python train.py --model="self-supervised image encoder" --train_examples=195000 --shampoo_beta=0.95 --precondition_frequency=32 --max_precond_dim=1536 --one_sided=false --max_steps=9000
Rows from block 6 of a small self-supervised image encoder, named by matrix and row number. Rows with one number belong to one channel. Each number is 128 + 32 x the weight over its row's rms, rounded and kept within 0 to 255. All counts start at 0. Numbers have three digits each.
After each channel's rows are labels from the 100 images, of 14848, where the channel reaches its highest value: "strongest on" is what is common among them; "colour at peak" is the nearest of a few named colours to the mean colour under the peak. Only what is clearly more common there than usual is listed. The data: drawings of small networks of dots and links.
# c3: 3x3 conv (model.blocks.6.c3.weight, 128x128x3x3, each kernel summed), inputs 96-127
# c1: pointwise conv (model.blocks.6.c1.weight, 128x128x1x1), inputs 96-127

c3.14:140114123136182177156113175094147120141123068111092078151112066146086106141176134128161119114096
c1.14:151119128113181142140113159097140089138100011139118108124088071145110101163127110120119139102110
strongest on: white dots
colour at peak: grey

c3.73:107132120122156133140141135159116116150109130107141131178153067171154170142125095078076175149061
c1.73:103158129145145152099090157128126111102167115143126122134120119130153222057126073096107129099125
strongest on: orange dots
colour at peak: black

c3.108:171077154132105041133111093144095124133136127066124099177170112133160139152137112104097078143125
c1.108:121080131133134097143125092110106054059168110061161072197134091144131128198143108119103123163133
strongest on: laid out on a circle; complete; purple dots
colour at peak: grey

c3.25:108165073103168134134099079122117099180146152137125074115115096177121148176117135207142162095081
c1.25:166143140088149157071109157133119064105139162125114141124180109153107166096102098169099127124115
strongest on: orange dots
colour at peak: orange

c3.87:109116119149125098144187101104136097117080139122090077140176143101102104175162132114162127162125
c1.87:082119125184094072144159139101135114105106102145089089116136166130119097145149133152173142116105
strongest on: square dots
colour at peak: black

c3.26:198154140084118125142079103101128117052114174063085151130118126133126118160104152104128149156118
c1.26:145158138128126099146097131130110113096098191056126155130088115148095153120087172117089168144172
strongest on: square dots; green dots
colour at peak: green

c3.45:151216097134083120065138111058180090067117119112177117132167089128131109116172050128125207120154
c1.45:127179106157093110061124084132120133074150114120148129110177077120155132099140067153103181147156
strongest on: purple dots
colour at peak: purple

c3.107:145146176161142094109082127110115094090083114107148136098142100140118137099129116116129117104111
c1.107:139125170128141109128115102054105050054136106098124122088127089142112156083108175136050140130164
strongest on: blue dots
colour at peak: blue

c3.56:149133098144170108155049079116157103085158130063125118144164194100147130157137153116134132130101
c1.56:149101082055163099107120148116140078114066123041108095152122157117153137104156106160129129151106
strongest on: laid out on a circle
colour at peak: brown

c3.44:134184126093092103086108085114098102115141071120135090122143084159114094148127118147147147065116
c1.44:098151172136101089105082136158091094106140123150131085114144081101133144145161110165176123133134
strongest on: laid out on a circle; star
colour at peak: grey

c3.18:101114194102119064123133105106122123136148097074143125143156110139130106072112119126170097130101
c1.18:119126177131109065117130111127116159098154130100116132130141109135153127089074113133163085114115
strongest on: white dots
colour at peak: black

c3.120:152079148121137093118159129118100074194169161141100172190100100125129098063098088162137140183143
c1.120:108109146110107106105168123106079079160142109138114147109151121135143122000124067136118131175135
strongest on: black dots
colour at peak: grey

c3.30:137124132174180112117153141181141149132126170120140103138151111146128127114132083117166151168136
c1.30:107106134114166098127113179104148117088187153048115107102178172186181125123124105052138136113167
strongest on: laid out on a circle; white dots; pink dots
colour at peak: white; pink

c3.35:119238071086122156097112055122167057104131151078134068136190115179138138075127101124135125142103
c1.35:131184117071134141115087022168180172119128130095161117111158073125143176084125146109144119101131
strongest on: purple dots; grey dots
colour at peak: purple

c3.116:134163131128149112123093145170114165134127114159152104122154164160108126088021151135068064128110
c1.116:119177143145172104130101147171096141140159094195195109132171062145115140097075151112110072129160
strongest on: white dots
colour at peak: white

c3.68:089102149122146146076164094118161134148090083096114046151159064147124073102114208159108117150108
c1.68:143117119080109111099167096102187149138089094132137100160123106127099087068140140121135091119129
strongest on: purple dots; ladder
colour at peak: purple

c3.96:087101107120126185129104143063124077130132175092135128102155122151142100162141157128142175065167
c1.96:063106151100133148113116152069118164102186197107137174115173131106121133094171152082127127063130
strongest on: square dots; pink dots; white dots
colour at peak: grey

c3.115:171155159066158136096122114131087101112121098125180180136118102135105167108082102107171111148098
c1.115:171133178084124123148086075073072128106163115132122163139029122143103182131076158127174097144103
strongest on: orange dots; grey dots
colour at peak: orange

c3.125:126078171066159101154131137073177088158135128112166178110144113138095128142118143157145140140106
c1.125:117122146147178109141140154095173072186053165140177132104108118188101123195131110135145021134148
strongest on: white dots
colour at peak: black

c3.83:130088067158152181092142156130092096054067156068131061086162137187172163139133112139123087094081
c1.83:124080096142187193111113191132134103056108112140141096074128090151134133093146114169098097114114
strongest on: pink dots; yellow dots
colour at peak: grey

c3.64:142103131061111135171126079117171098137095116110106147112138134172086136097146143089105127116097
c1.64:116091120066155106180157053131123176120115079080110151131155082160058143115097104124104118107128
strongest on: brown dots
colour at peak: brown

c3.40:145161117150206101140134147091089106139086155109097193095189170154138116146141085058093123159108
c1.40:107143109119103107120134085118090078151147085127094134071137146163073149117125086085144094125128
strongest on: red dots
colour at peak: brown

c3.23:167115114139118160194158096148140189156108082140176095141144106153133117080121144074119119081131
c1.23:119125122143109157128127107147147108129159146118186033121200160142128150116126110064041140107159
strongest on: pink dots; yellow dots
colour at peak: pink; yellow

c3.21:123153113139160063103133123114086016122184055113163109137124099176122109174112097125076138119110
c1.21:133159152163143043103136126159056048124131098108182094150069140124132139169155102161081133165128
strongest on: red dots
colour at peak: grey

c3.7:073142077138124133144113136198128117093116093133109157127165110150156121091097097179106166088106
c1.7:141157112161107099063108136159115192108094097138088154081108144136129166117091131140093128087118
strongest on: orange dots; teal dots
colour at peak: orange

c3.66:086127117091140123137137118067165124138145174155187109092143131183145145149096147046136182095118
c1.66:121118151127149108117139132100164174053138115152167145079137090190155142126140140104117177109117
strongest on: green dots; brown dots
colour at peak: green

c3.97:068075082100093178177154110143142136116129060085071158128137131150143132185116052114083111156110
c1.97:123000093088143201090099094106134120082159088130105185099135107173130168133098140109118075107113
strongest on: tree
colour at peak: black

c3.88:154087140142105142144135189185126139179114141130105170125129137142133173075153165127058095136119
c1.88:151128131133111170089104163126131100195111124102068155166138090146153180135138135167123095158167
strongest on: red dots
colour at peak: grey

c3.93:125121101134108100147147156103135097109115136111156036127086202137151109128102116130071107119044
c1.93:132112090111094097163124170101143059163125151152137057157135155166088162111115121107118133167040
strongest on: nine dots; complete
colour at peak: grey

c3.74:121215086122092126109102120152091135101130167155103110063143112115127145132077079147108132118155
c1.74:119222072131094092106114088162071182087141175127110125100119113117152129072097094142114096153158
strongest on: orange dots
colour at peak: black

c3.19:104112105133187112125109095125099146062090142160111141132117086194071180127079151178096155118131
c1.19:108090127100148136132099108151085151080098141115103154103127083128070154147067161150129169130145
strongest on: green dots
colour at peak: green

c3.124:179056106154159071134177131140114186106089110137078089176120127063164116114076177120131158128103
c1.124:176065117173150112161153140106094132131093143155115134162101111126174115082113169152027193103131
strongest on: white dots
colour at peak: black

c3.29:147090147118109159113108148144084120111098093141144129134143073098109140131105108195090098181090
c1.29:201186144076100127150133139140125137123108134119141145115149113136089128092114106160095103075043
strongest on: grey dots
colour at peak: brown

c3.22:154121104102163118078101103133134152176135128122094132148096131154117107170124151096197056117097
c1.22:164128121112176160151121102096169111127159186141090155166129103140127083178130123084132074151118
strongest on: green dots; grey dots
colour at peak: green

c3.20:184151134142092110122147109155112113096112100135152118086239119169135115138144153100118168170116
c1.20:179161138156140121098138146132112078112102076108144107104152104118146163148133137134136157114114
strongest on: square dots; pink dots
colour at peak: black

c3.104:087143142107146124075077066145139086160129125127186134080179139122101146045140121152127138086158
c1.104:122123185126153132121051000160146110103100124166168163090174110096071119096171121155089162128195
strongest on: nine dots; complete
colour at peak: pink; white

c3.111:127124110120111169153082103147124078073139117094098056108113108166113141149146179131114140143117
c1.111:124154109121160188146115100112118110074095102029099091137112080165099161163152184176089130148108
strongest on: purple dots; blue dots
colour at peak: grey

c3.33:170115109124170177103073144112128093144055131107124141143071124135153106134104195109161088148105
c1.33:117105111082186164095134118100124063144102193130112127165090126156118129095106170144159097171112
strongest on: green dots
colour at peak: green

c3.36:108165054135103124101138124154148174109105162165075112172132119127113110211117118116139092099157
c1.36:154125095125116097115123135126137173045113135137090116154132121123072106126138127048195065087118
strongest on: teal dots; green dots
colour at peak: cyan; green

c3.94:116120134109116090109192048138161098094103141115079128099119089163073086122115088106127141151121
c1.94:123104117129127093027164041151170097081124174102087140115090102150130164150108106121133136141125
strongest on: complete; green dots
colour at peak: green

c3.69:121105112100150113177159099126160157168152185122081101154087153132180104137075137118125157136115
c1.69:091119152144155124103076123171110191128143134127059114145141134122160147163076158116128147118135
strongest on: green dots
colour at peak: green

c3.43:137126065128072109163174106117140130038154188113121147161129119104119123093063101098142075116115
c1.43:102082111116124103128142111092173153025149142115137109139133120105129113097081147077131068113117
strongest on: white dots
colour at peak: black

c3.72:147080130145136095156142160116118074141143153083114145130150139121118161170129131112184093113084
c1.72:168098092162127115164123104130142076154142165098162134160174139143102132170105130085150113164088
strongest on: complete
colour at peak: grey

c3.92:124189109110127137139151123183115138140100068166141156119135133134113124173181141145143110125082
c1.92:162152130105140158142132141072174100172108096140123115096101107165118111168132179156094127125083
strongest on: chain
colour at peak: grey

c3.106:144108128114121160033114135119098105160106149098141154124178121101125134068141111131152083105106
c1.106:158114135104128155061144157085000108167077146055122153126128125119137135107144131136155117120145
strongest on: yellow dots
colour at peak: grey

c3.70:127199112094100127103108096136167127168092127156113075087112102112132180094173127136169135125166
c1.70:155168104095084101084147093196169182132070115133109051085122092115150172065163149141165156086146
strongest on: orange dots
colour at peak: black

c3.5:144145090140116134129141096153140120107117137097095087167155156079133089149139132192073167120095
c1.5:119112139106093170091152148152172104114098093108103133153183135112140159085099143146143149131107
strongest on: complete
colour at peak: grey

c3.42:153118066137091107135096074093186150164146141162121140132127166136105114225083196078092135145110
c1.42:143160131146150079159110136118129163153096133163145127152124147098098071214104151038049128098129
strongest on: black dots; square dots
colour at peak: pink

c3.4:137154048130104173168143127123176128128153141194058149085123132122159172100115148139127119078195
c1.4:132134083119152163184115125143167170125117121142069167146125128133156140110124195120124094113158
strongest on: black dots
colour at peak: black

c3.78:081167159124085090128109115137117114099150135095086161072160128200082125101092151121137163137098
c1.78:155161121127099119134078107095087123106157130103074177108154120170060134120115167131127160122132
strongest on: square dots; green dots
colour at peak: green

c3.112:146169117162164122088114101184150141117124129146174084150176136074111095166122124203081104112149
c1.112:105158105112127080148138171181188099148101133126051093128132126100121099157120084211108104080135
strongest on: five dots; complete
colour at peak: grey

c3.103:154143137121110175102113115078099124169123117116140102170124072134098192128144117174116152129117
c1.103:156143178092089136100000137074138098113132118122134109138162134136111209170136158141120132127115
strongest on: complete
colour at peak: brown